config.toml
encoder_layers = 8
learning_rate = 0.0011
max_grad_norm = 5.0
batch_size = 256
epochs = 29.7
Rows from block 4 of the image encoder of a small contrastive image-text model, named by matrix and row number. Rows with one number belong to one neuron. Each number is 50 + 12 x the weight over its row's rms, rounded and kept within 0 to 99. All counts start at 0.
After each neuron's rows are labels from the 100 images, of 14848, where the neuron reaches its highest value: "strongest on" is what is common among them. Only what is clearly more common there than usual is listed. The data: simulated grey scan slices of phantoms with and without marks.
# fc1: MLP up (encoder.blocks.4.mlp.fc1.weight, 1152x192), inputs 144-191
# fc2: MLP down (encoder.blocks.4.mlp.fc2.weight, 192x1152, transposed), outputs 144-191

fc1.533:60 28 17 41 55 52 52 48 30 54 51 49 32 48 55 52 40 54 27 56 54 57 61 59 46 52 53 41 56 40 39 39 39 51 52 71 50 29 54 52 50 64 57 29 06 48 72 73
fc2.533:62 71 60 57 57 58 61 49 59 50 40 41 54 41 36 69 44 55 53 55 25 47 37 65 45 78 56 40 64 77 42 54 51 52 32 50 76 52 49 51 35 62 61 41 53 36 47 47
strongest on: noisy; low contrast; belly

fc1.426:36 65 42 56 56 63 60 61 45 53 56 47 50 31 43 54 42 32 75 55 55 46 71 52 48 31 62 42 54 59 52 51 29 74 41 50 16 52 49 51 32 47 45 58 55 28 33 58
fc2.426:41 29 46 57 57 57 46 33 40 49 35 66 44 35 56 65 49 51 64 49 63 50 57 57 39 60 42 84 58 51 57 52 49 40 45 49 48 27 50 39 54 58 62 63 64 57 63 57
strongest on: head

fc1.697:50 40 43 24 78 67 68 48 28 50 45 50 42 48 37 53 53 57 76 41 42 55 50 55 50 54 37 44 61 53 62 45 51 89 39 63 49 72 61 47 45 44 57 63 27 50 68 47
fc2.697:65 59 40 47 48 31 56 71 42 54 53 71 61 51 35 49 48 56 55 46 24 62 47 44 56 61 60 33 59 53 53 57 44 48 45 45 54 72 66 47 47 62 67 43 45 65 48 28
strongest on: chest

fc1.111:40 39 54 49 69 54 73 33 41 52 51 46 44 47 68 53 24 62 60 63 40 30 39 38 50 44 50 49 48 47 35 41 55 55 59 41 69 63 41 64 63 55 40 35 31 55 65 50
fc2.111:43 43 47 44 43 54 69 50 59 60 49 40 56 31 49 55 45 36 45 59 71 64 42 63 79 55 75 63 63 46 58 56 37 53 40 37 59 55 71 33 58 43 54 47 43 63 66 60
strongest on: dark spot

fc1.51:59 73 57 36 48 67 50 39 35 44 50 43 43 27 53 57 40 47 60 65 49 54 61 43 40 55 54 49 56 52 61 44 22 58 28 44 52 56 38 50 38 47 45 50 62 45 49 56
fc2.51:38 18 55 39 52 47 42 54 47 62 63 29 77 38 58 38 45 53 36 53 63 44 50 68 63 39 29 63 53 59 40 40 58 57 43 59 68 53 40 49 44 63 34 43 50 49 59 54
strongest on: side: right half; belly; several spots

fc1.668:43 08 53 53 54 57 42 35 41 53 64 50 51 34 59 62 53 33 50 65 51 46 51 51 54 61 35 48 42 36 22 43 55 59 50 46 46 48 65 37 57 73 56 50 41 48 68 35
fc2.668:63 90 69 62 40 48 57 37 39 56 41 35 32 69 49 38 52 51 45 50 16 38 48 47 36 43 53 16 46 49 44 33 45 59 51 57 41 59 40 67 43 53 37 51 55 57 63 15
strongest on: limb; dark spot

fc1.220:30 58 52 71 57 56 42 47 40 22 28 76 52 18 53 55 35 40 48 39 51 40 33 37 28 53 56 41 49 48 50 50 44 56 46 25 64 52 43 30 60 62 50 69 62 42 56 42
fc2.220:44 41 40 43 52 59 41 23 27 47 39 42 35 47 60 51 47 60 45 53 41 43 67 67 41 60 50 59 57 45 78 43 39 59 36 65 55 46 74 47 25 52 63 47 50 42 54 65
strongest on: belly; dark spot

fc1.241:43 32 59 69 56 66 34 41 45 53 56 51 40 42 46 64 45 37 50 41 42 41 50 34 41 61 39 52 50 59 39 54 49 39 31 56 33 33 58 40 58 78 56 52 39 38 61 37
fc2.241:54 99 55 54 56 49 39 37 28 39 35 44 24 61 56 40 48 57 46 52 17 33 64 54 34 49 58 16 54 51 54 37 41 62 34 71 56 52 39 55 23 51 48 43 54 48 52 30
strongest on: noisy; head; low contrast

fc1.230:44 69 79 80 31 53 54 33 52 55 40 57 41 51 63 42 47 54 40 53 31 57 60 61 52 47 39 45 45 56 47 44 48 70 58 60 32 66 46 69 58 62 44 48 71 45 75 52
fc2.230:64 58 42 56 53 60 39 31 37 41 40 54 49 51 61 56 53 66 54 60 44 56 35 54 47 56 52 52 50 67 63 53 37 39 31 44 54 24 67 50 39 46 67 68 48 42 51 46
strongest on: dark spot

fc1.0:60 47 59 53 69 48 45 73 46 61 52 76 45 43 62 43 54 57 73 54 55 78 39 35 46 42 57 66 59 28 45 50 51 43 63 42 56 34 34 33 50 47 28 50 30 62 41 67
fc2.0:50 52 43 54 43 18 41 62 65 53 55 36 60 63 51 36 49 38 52 43 30 58 45 37 49 52 72 37 37 58 57 58 49 47 40 51 48 44 51 58 49 60 54 60 60 72 56 53
strongest on: side: left half; belly; several spots

fc1.412:41 62 35 50 49 49 69 63 58 42 52 55 58 40 58 49 23 34 52 52 55 53 53 82 44 45 75 42 53 22 36 51 16 58 40 55 69 45 28 57 54 49 33 61 46 37 62 50
fc2.412:45 25 44 44 49 54 38 32 43 45 41 75 48 40 55 52 47 65 71 37 67 48 51 55 51 58 45 80 58 45 67 56 50 36 57 59 53 41 62 47 44 54 66 66 49 41 56 55
strongest on: side: left half; chest; several spots

fc1.641:71 52 63 74 49 73 64 52 46 34 46 56 26 73 42 58 51 43 52 45 52 43 36 73 65 78 39 43 44 67 51 50 35 62 46 52 55 54 59 86 42 50 68 42 55 33 48 61
fc2.641:79 19 30 38 56 45 65 77 50 32 55 41 52 68 48 53 44 61 54 70 38 52 34 39 59 58 44 64 46 47 42 51 34 35 76 50 53 20 55 71 74 41 58 33 31 53 49 62
strongest on: side: left half; dark spot

fc1.217:47 60 25 52 61 58 48 39 57 53 73 62 43 50 49 35 61 32 61 60 58 54 51 50 42 41 69 35 63 25 58 63 45 54 62 21 38 44 25 36 67 46 26 44 41 41 59 53
fc2.217:57 47 67 46 59 49 62 60 54 51 51 58 65 33 28 56 47 62 42 41 48 68 59 61 60 58 32 68 51 61 46 39 48 47 50 76 74 64 61 71 30 39 65 41 51 42 32 44
strongest on: several spots; belly

fc1.47:65 58 46 35 34 60 45 56 37 68 70 46 47 53 52 55 41 48 43 59 46 61 53 61 57 54 18 33 62 53 70 40 46 57 57 46 67 75 50 27 52 31 47 74 53 64 57 60
fc2.47:57 60 50 42 62 51 53 49 56 47 13 48 61 50 37 51 55 31 38 38 67 53 47 51 39 44 55 53 54 41 54 57 55 35 44 43 41 29 50 53 55 65 56 40 53 58 58 56
strongest on: head

fc1.635:49 28 57 78 65 47 40 45 47 39 56 48 44 34 70 48 53 42 55 76 50 37 26 45 11 52 48 42 52 34 47 55 53 50 47 51 48 45 61 27 55 58 46 41 73 16 49 67
fc2.635:65 78 49 49 56 50 55 53 39 68 38 40 36 56 62 40 54 33 59 55 30 34 75 53 57 41 63 34 76 55 55 55 40 58 26 47 59 40 54 51 43 48 43 48 73 45 58 41
strongest on: noisy; head

fc1.618:28 62 38 34 41 60 48 51 52 58 36 65 45 55 51 48 50 20 25 50 34 43 52 57 58 46 36 63 57 59 40 41 62 78 57 42 61 55 42 59 78 60 47 48 50 47 57 30
fc2.618:58 55 50 49 27 36 59 38 39 48 74 64 51 52 39 61 51 78 35 55 49 51 62 52 47 28 45 44 36 52 58 40 59 38 60 56 33 50 52 53 40 41 31 27 30 44 42 51
strongest on: side: left half; chest; several spots

fc1.458:36 44 37 34 62 66 53 62 42 52 43 45 52 49 47 66 42 30 53 51 54 31 43 63 61 63 51 52 58 22 47 48 31 59 60 58 55 38 64 43 52 49 65 59 18 40 41 62
fc2.458:56 80 49 58 36 18 48 25 56 39 53 45 60 59 47 37 41 57 18 44 21 46 42 46 47 39 56 38 48 58 47 34 39 42 56 48 56 52 38 71 42 34 49 28 52 35 52 37
strongest on: bright spot

fc1.284:37 64 57 37 60 53 51 22 34 42 71 58 42 46 54 49 67 50 37 67 29 91 51 57 39 46 34 61 76 35 56 33 55 58 53 77 68 53 33 50 50 40 45 44 46 35 34 47
fc2.284:48 59 40 57 44 32 46 61 57 50 63 40 63 55 45 38 39 60 33 38 58 45 57 45 46 53 60 48 51 59 67 50 42 49 48 64 52 55 65 68 18 51 59 61 59 67 58 59
strongest on: side: left half; belly; bright spot

fc1.109:51 47 55 29 72 67 49 59 23 58 39 54 36 55 40 49 57 48 73 47 34 61 50 48 50 47 51 47 57 59 63 51 52 54 35 48 60 51 55 42 52 56 56 52 31 40 26 50
fc2.109:58 41 38 60 32 48 50 77 48 46 40 60 57 56 35 44 55 46 41 42 50 56 33 44 70 53 47 62 57 46 53 58 35 30 48 29 50 53 55 51 84 37 55 42 49 53 54 65
strongest on: several spots; head

fc1.169:46 43 22 32 79 63 50 38 30 62 52 50 45 44 47 54 51 34 51 52 47 52 52 71 59 60 46 34 65 26 45 49 36 57 41 59 60 49 50 48 39 53 61 50 14 38 36 48
fc2.169:64 50 47 47 42 31 48 55 43 50 57 55 55 65 46 50 53 65 17 45 52 56 54 49 59 44 57 51 56 66 62 55 48 38 40 46 67 44 44 65 45 22 56 38 40 36 56 59
strongest on: bright spot

fc1.24:46 35 27 28 48 57 45 38 41 52 44 46 51 51 48 49 45 48 51 47 30 60 35 62 55 59 45 32 67 54 45 47 37 56 40 67 77 44 48 64 45 49 56 46 10 50 67 64
fc2.24:73 36 58 50 64 53 55 56 49 46 46 64 61 50 28 52 49 57 63 39 58 54 52 52 60 56 55 48 52 60 49 66 63 34 30 44 69 42 36 70 52 28 47 54 46 41 39 43
strongest on: noisy; belly

fc1.246:46 55 50 34 73 55 50 56 62 47 33 52 24 57 39 53 60 66 63 35 54 64 61 42 41 60 44 38 61 18 29 53 74 41 48 63 40 40 56 57 67 37 58 38 37 23 47 41
fc2.246:46 42 47 41 45 57 46 85 30 67 54 54 75 36 59 49 58 54 59 56 55 44 67 29 70 38 51 48 45 58 62 54 39 52 46 49 34 69 48 37 53 59 35 61 52 73 35 59
strongest on: limb

fc1.173:29 50 33 47 83 64 58 53 46 48 39 51 42 35 42 57 50 51 52 48 66 42 59 42 48 52 50 54 51 47 45 44 48 55 40 54 61 38 49 50 53 52 57 67 30 32 50 59
fc2.173:56 58 46 51 37 48 55 92 40 60 59 43 38 51 40 49 53 45 34 58 56 46 57 18 48 68 69 57 65 38 63 49 37 50 40 45 38 42 77 45 58 09 73 50 38 47 53 63
strongest on: chest; side: left half; several spots

fc1.499:31 37 66 56 54 82 39 58 36 46 45 72 48 45 39 63 42 48 62 38 52 59 32 72 40 61 51 60 70 39 48 51 57 57 23 48 51 47 61 50 48 67 55 59 56 41 59 58
fc2.499:65 68 48 55 42 38 71 56 43 53 52 44 64 52 53 50 47 53 47 53 23 44 74 34 70 53 67 12 48 42 65 33 39 44 44 68 42 71 57 61 51 49 54 39 48 69 51 29
strongest on: noisy; belly; low contrast

fc1.528:19 51 31 40 56 74 46 68 56 51 39 50 45 41 42 48 49 27 45 44 63 50 36 71 54 43 52 75 70 40 43 44 55 68 64 56 63 44 37 36 71 44 54 46 36 45 59 58
fc2.528:61 57 44 44 26 31 46 45 39 49 73 50 52 54 31 60 34 56 21 46 54 42 52 55 55 39 53 68 51 41 46 32 39 46 55 59 56 47 67 59 53 15 44 32 39 32 53 46
strongest on: side: left half; chest; dark spot

fc1.517:49 39 37 39 47 53 47 52 28 50 56 61 54 45 39 52 45 56 55 64 49 66 39 61 51 58 55 57 63 42 53 48 32 59 40 38 37 64 49 51 42 60 62 35 42 36 42 54
fc2.517:50 65 52 44 59 57 47 57 53 56 63 43 54 58 42 35 45 56 24 56 49 50 50 50 47 42 48 27 57 48 41 44 60 55 69 62 47 57 39 64 33 38 44 37 44 60 36 30
strongest on: several spots

fc1.418:41 53 56 32 65 60 34 50 47 60 50 51 35 56 58 53 41 61 94 59 65 34 18 52 54 44 30 57 49 57 57 54 41 55 45 50 57 38 54 57 40 62 57 52 44 53 51 37
fc2.418:58 45 28 42 46 41 51 76 59 50 38 60 55 61 42 52 41 50 50 41 69 75 45 52 60 47 63 41 69 42 65 60 39 33 50 47 33 52 72 58 37 38 57 44 46 58 77 80
strongest on: limb; bright spot

fc1.92:34 73 30 18 38 63 61 38 45 38 43 51 54 53 43 54 28 34 50 50 52 52 59 68 34 62 67 35 47 56 56 48 47 56 45 35 66 58 53 54 49 43 66 65 44 46 47 54
fc2.92:54 50 55 73 30 31 40 75 56 38 63 41 59 43 45 48 42 52 48 61 38 36 40 18 48 42 48 58 42 30 49 48 73 39 58 60 44 39 54 45 52 36 35 40 38 57 52 52
strongest on: several spots

fc1.287:35 42 39 41 71 70 62 58 32 55 47 43 48 28 46 73 49 44 63 50 77 42 55 58 46 70 42 40 62 45 54 50 48 63 29 47 40 46 66 45 46 56 65 64 46 53 53 58
fc2.287:42 87 55 40 51 57 62 39 26 34 45 38 44 54 62 31 52 56 42 56 18 38 39 34 32 40 47 19 56 57 35 32 39 43 60 61 45 44 43 59 28 55 39 50 46 44 55 12
strongest on: side: right half; belly; several spots

fc1.664:37 62 31 55 59 59 54 60 52 64 47 50 36 38 47 47 58 58 63 53 65 47 60 59 52 35 55 43 34 52 56 37 58 77 44 51 45 41 46 41 56 52 48 60 57 26 56 62
fc2.664:47 30 47 55 73 75 40 54 61 51 53 57 40 51 38 29 52 41 50 45 70 36 49 47 59 36 24 57 35 39 48 58 44 48 41 55 59 28 51 44 49 16 39 47 66 41 51 68
strongest on: chest; several spots

fc1.738:41 49 31 53 78 78 52 49 40 52 66 49 45 45 68 61 48 38 62 64 56 46 61 49 42 47 65 43 40 49 49 35 44 60 29 34 46 26 27 57 42 53 45 57 56 25 59 65
fc2.738:35 53 51 49 63 68 58 56 40 49 63 37 63 38 51 48 50 44 50 62 63 38 68 34 52 46 44 54 72 57 50 57 42 56 49 40 52 36 57 54 34 33 50 48 60 41 54 56
strongest on: noisy; low contrast

fc1.148:43 42 60 39 62 62 54 50 25 50 42 57 43 61 43 44 46 40 65 44 27 57 45 57 52 49 60 41 54 55 56 55 39 69 37 50 60 61 56 56 47 47 56 51 28 35 53 65
fc2.148:61 43 42 55 53 53 52 75 38 43 59 58 64 57 16 36 53 62 51 32 49 54 39 38 67 48 25 62 49 41 31 48 39 34 50 53 64 26 49 60 69 11 50 37 43 65 47 51
strongest on: several spots

fc1.680:38 72 41 60 46 48 64 53 58 29 51 48 43 47 40 60 47 40 48 45 56 52 38 34 30 58 52 34 34 56 59 53 52 33 51 28 46 29 59 37 62 59 60 52 57 49 53 43
fc2.680:58 60 52 55 48 50 64 61 73 91 34 67 55 48 52 46 45 45 59 40 64 45 47 57 87 32 52 62 51 41 39 58 40 71 45 56 42 62 22 58 50 41 25 41 51 67 33 34
strongest on: noisy

fc1.595:37 28 49 48 66 61 52 45 39 47 41 50 49 40 34 41 44 32 53 36 53 80 58 67 50 62 44 37 64 61 64 59 40 60 28 51 42 57 45 39 45 62 56 51 38 36 70 86
fc2.595:48 87 60 43 60 51 40 25 58 37 50 53 27 48 59 44 49 51 55 60 27 42 44 42 31 55 50 42 39 56 31 37 53 41 48 52 53 26 45 56 50 46 45 47 36 46 45 31
strongest on: chest; several spots

fc1.443:59 45 59 36 58 66 64 41 51 16 47 60 56 57 58 58 49 60 52 62 44 56 60 75 37 54 57 51 48 57 54 29 41 47 28 46 59 60 26 69 52 48 44 41 51 30 54 52
fc2.443:39 18 73 49 62 68 28 49 55 55 60 37 70 39 53 47 25 47 56 52 69 51 58 60 49 48 39 67 53 57 55 52 43 60 58 44 74 56 30 47 49 46 46 40 61 44 39 68
strongest on: side: right half; head

fc1.409:39 43 47 62 78 75 57 42 47 38 53 62 47 30 62 68 35 46 47 58 39 45 31 57 44 72 44 44 51 42 39 45 62 45 46 44 49 43 61 37 73 52 59 42 58 60 57 59
fc2.409:61 80 55 56 40 46 71 54 42 44 52 27 54 42 75 42 56 45 41 59 39 42 60 08 52 50 64 27 57 44 67 32 31 60 33 65 37 61 61 53 47 59 51 43 50 67 46 26
strongest on: head

fc1.587:46 27 48 62 51 74 42 54 54 55 49 38 56 55 48 52 44 26 46 60 43 26 59 42 53 61 41 53 46 46 33 52 47 54 32 35 45 49 61 25 48 65 56 49 38 53 56 44
fc2.587:46 86 47 49 53 45 48 20 38 53 39 54 28 46 50 47 55 50 51 48 21 59 40 59 37 52 53 15 46 55 30 42 57 35 48 62 58 35 26 56 38 52 51 55 42 52 56 24
strongest on: side: right half; limb; dark spot

fc1.63:59 44 50 47 41 39 46 59 61 35 25 48 42 58 39 57 57 72 53 36 61 56 48 50 40 57 31 34 49 50 71 58 57 42 53 80 49 59 60 58 60 45 52 53 49 31 50 48
fc2.63:47 42 25 37 67 46 39 74 31 58 52 61 53 40 38 63 54 63 52 46 33 61 37 44 36 56 66 38 63 40 41 51 55 58 46 61 55 60 51 33 55 62 47 42 49 56 29 56
strongest on: side: right half; chest; dark spot

fc1.385:57 57 42 63 46 64 57 43 53 27 41 52 54 36 51 54 58 38 52 35 68 48 47 46 22 46 66 59 57 52 60 48 49 41 54 30 71 50 32 43 53 59 39 54 44 54 65 38
fc2.385:44 28 47 49 58 44 38 10 44 67 45 43 53 38 68 60 33 70 58 45 65 52 62 67 62 62 30 64 57 51 64 41 34 56 53 66 54 45 63 56 19 72 65 48 57 47 54 58
strongest on: limb

fc1.670:58 25 27 60 62 51 33 50 33 52 52 64 52 58 38 47 43 53 73 45 69 58 37 55 48 44 70 44 68 30 67 45 46 29 46 62 62 54 43 55 39 54 45 70 42 49 40 58
fc2.670:43 94 61 51 35 34 45 56 54 39 45 39 48 52 73 45 57 30 31 66 39 46 36 29 37 59 57 49 49 51 35 48 62 51 49 53 55 25 55 55 67 51 59 53 48 60 64 37
strongest on: side: right half; limb; several spots

fc1.658:45 46 55 54 83 57 54 67 41 67 56 60 46 44 57 40 59 41 75 47 70 88 42 53 48 41 47 62 64 24 41 44 48 60 69 40 50 53 44 28 50 50 37 39 33 57 46 59
fc2.658:48 51 56 55 49 25 46 49 61 50 53 35 58 49 67 40 39 40 57 56 37 43 68 44 51 44 56 49 35 74 53 56 32 44 41 59 48 44 58 65 49 65 54 59 69 78 40 39
strongest on: several spots

fc1.48:48 58 63 26 56 73 44 61 46 51 40 52 33 51 40 74 40 65 77 49 55 44 29 53 51 61 43 40 74 35 59 60 50 53 38 42 63 57 61 43 57 51 54 49 43 47 33 52
fc2.48:65 59 36 48 55 47 54 60 54 52 39 49 46 54 57 60 62 51 43 54 50 58 51 26 53 57 61 31 62 48 43 69 50 44 46 64 38 61 61 46 53 56 56 31 48 50 39 47
strongest on: side: left half; head; several spots

fc1.60:47 38 24 35 60 56 42 53 52 57 56 40 21 48 56 46 84 44 70 61 39 65 36 34 39 47 48 54 57 34 32 45 51 54 52 50 56 28 34 21 45 69 58 29 43 47 50 46
fc2.60:51 55 40 56 55 58 61 56 39 40 53 52 48 63 21 46 31 56 41 30 62 56 47 65 58 42 42 44 58 48 51 56 44 54 57 53 53 62 54 66 39 19 29 57 40 36 60 76
strongest on: low contrast; limb; bright spot

fc1.527:55 34 46 52 43 54 52 67 56 62 40 50 30 51 41 43 48 57 85 35 74 49 41 46 55 52 59 69 70 49 52 58 57 42 45 60 72 37 65 45 60 51 63 56 64 66 51 47
fc2.527:55 84 43 52 45 37 63 59 49 40 39 44 46 68 63 34 59 44 32 53 20 42 40 37 49 40 68 26 50 50 48 42 44 65 57 57 36 48 49 65 54 40 37 32 46 40 53 47
strongest on: head

fc1.97:34 38 54 44 53 49 56 49 46 43 47 60 49 52 44 53 58 77 69 51 54 51 39 22 39 34 60 47 38 23 49 45 51 28 44 55 34 46 60 70 47 61 38 61 46 43 37 42
fc2.97:48 56 37 68 42 66 69 70 51 53 56 42 53 48 31 37 59 49 37 44 75 32 68 67 63 36 55 41 38 49 45 66 49 70 42 48 44 56 64 41 51 41 30 53 53 60 60 64
strongest on: chest

fc1.1:51 43 36 71 43 73 56 40 46 33 54 44 51 39 63 57 51 38 48 67 49 62 48 49 24 57 64 36 58 55 52 34 25 41 38 40 47 37 40 48 51 65 44 29 57 38 57 66
fc2.1:56 72 42 63 20 20 59 48 63 49 47 43 54 49 63 36 46 52 43 65 38 30 52 39 64 44 59 35 24 63 56 51 52 46 21 39 50 57 52 48 54 48 44 61 50 60 65 42
strongest on: limb

fc1.597:35 21 63 51 52 60 38 41 40 51 45 54 57 37 35 47 42 31 65 48 28 59 26 46 46 65 57 36 57 43 48 53 34 38 39 42 58 48 54 45 45 70 60 64 46 62 71 51
fc2.597:49 98 65 49 41 46 51 45 44 41 32 44 31 60 56 45 53 53 41 46 36 59 58 37 35 48 59 18 50 38 40 34 62 64 52 58 33 54 36 56 42 36 48 39 57 41 52 30
strongest on: head

fc1.546:71 55 44 47 44 64 65 46 46 51 72 59 45 39 53 55 27 36 42 64 54 54 61 64 48 54 54 39 62 58 63 45 31 49 51 34 38 64 42 35 58 36 50 61 49 47 79 50
fc2.546:52 04 44 32 56 53 27 49 51 53 33 57 73 47 51 48 38 46 45 40 68 47 57 67 53 43 41 71 65 61 65 74 49 38 44 33 58 51 48 58 47 56 49 63 53 53 45 62
strongest on: head

fc1.606:27 67 63 29 51 66 79 56 49 51 49 52 48 44 61 54 51 35 47 60 52 74 49 66 42 47 27 63 60 37 45 47 57 57 43 40 40 60 45 34 58 51 42 35 39 42 46 54
fc2.606:49 40 35 69 50 51 67 68 51 52 45 38 39 54 59 53 43 43 39 69 40 48 74 41 55 51 40 49 42 51 52 52 58 50 53 39 46 82 61 61 28 74 57 53 62 39 43 66
strongest on: several spots; head

fc1.339:54 45 44 35 57 84 47 47 22 61 64 60 38 36 45 60 44 38 56 66 48 53 64 56 52 49 57 47 57 56 45 57 36 55 26 53 33 46 28 38 59 48 43 57 43 32 54 54
fc2.339:45 22 58 32 46 38 29 70 56 57 40 46 74 45 56 51 52 46 22 45 85 40 61 51 59 42 50 76 60 60 55 64 63 43 47 49 54 62 35 59 53 57 45 53 63 48 49 49
strongest on: side: right half; dark spot; head

fc1.537:36 53 66 43 68 59 65 49 36 57 36 45 47 23 52 49 55 42 56 47 48 52 59 45 58 60 32 38 62 49 55 56 44 76 19 52 45 66 47 38 47 57 48 61 49 49 54 76
fc2.537:35 78 53 50 48 42 40 18 55 44 60 49 42 36 63 47 50 51 49 59 31 42 42 50 32 59 42 42 35 50 28 48 53 36 56 46 46 22 41 46 40 54 47 56 47 48 57 41
strongest on: chest; side: left half; several spots

fc1.49:38 34 46 61 51 59 38 34 33 42 63 59 30 38 79 54 48 51 53 69 58 47 37 38 15 56 68 35 69 34 63 39 42 48 38 53 47 45 51 48 55 73 53 54 53 40 54 66
fc2.49:63 85 71 56 48 52 46 41 37 56 34 25 45 64 42 33 52 41 54 44 34 50 66 49 54 48 69 30 66 50 37 48 51 53 42 59 69 51 43 57 31 49 49 45 64 60 54 17
strongest on: belly; low contrast

fc1.119:60 54 52 52 40 58 51 45 35 60 70 54 38 31 51 68 30 46 38 58 45 56 66 54 56 73 27 46 64 62 46 41 45 63 57 35 47 64 49 23 66 30 61 65 47 57 68 43
fc2.119:58 30 45 35 46 47 48 35 54 46 16 51 64 55 38 60 36 39 41 35 62 54 65 71 37 50 58 54 52 57 71 71 42 26 43 36 48 49 49 55 44 72 60 61 59 58 50 61
strongest on: head; dark spot

fc1.243:33 48 22 56 74 56 47 50 47 64 65 63 29 54 56 43 42 58 76 57 62 48 40 40 48 45 45 44 43 28 27 40 62 62 68 52 28 34 31 61 46 48 54 42 36 36 46 27
fc2.243:41 50 51 48 66 58 56 50 56 63 58 31 80 36 28 35 48 27 62 36 55 61 52 46 48 32 70 34 70 56 51 62 34 47 63 54 61 61 56 32 48 28 27 46 39 63 42 52
strongest on: chest; several spots

fc1.58:22 54 58 54 37 80 46 44 27 44 49 54 46 29 45 64 45 41 34 46 42 63 46 58 40 56 30 57 73 39 59 41 48 64 22 54 60 48 47 45 57 59 54 39 44 35 55 54
fc2.58:67 52 47 37 43 29 53 64 40 50 45 43 66 58 71 47 51 34 57 62 32 39 72 46 57 59 60 15 26 46 42 31 49 47 64 45 29 64 75 45 60 57 64 48 53 50 47 30
strongest on: belly; noisy; low contrast

fc1.613:49 43 45 54 62 68 60 50 40 40 53 66 51 50 50 63 46 45 62 44 55 29 31 56 48 57 48 52 47 46 52 32 50 36 39 46 61 53 55 51 57 68 50 57 56 57 52 40
fc2.613:50 75 53 59 44 54 40 54 59 48 47 25 33 51 65 49 57 42 25 54 35 45 56 40 49 58 67 29 58 46 36 46 72 59 37 52 66 37 60 39 55 54 47 40 53 65 58 33
strongest on: side: right half; head

fc1.8:35 61 63 41 53 83 47 62 56 45 62 64 42 43 56 57 44 61 47 58 54 61 29 61 41 57 46 66 64 66 39 43 51 49 34 57 48 49 64 44 44 56 57 30 53 47 55 62
fc2.8:61 57 50 48 53 37 44 61 44 61 40 53 61 54 39 53 42 57 47 47 31 54 73 45 60 51 58 36 35 52 57 39 50 47 58 60 43 88 50 53 47 56 55 37 50 58 30 41
strongest on: noisy; belly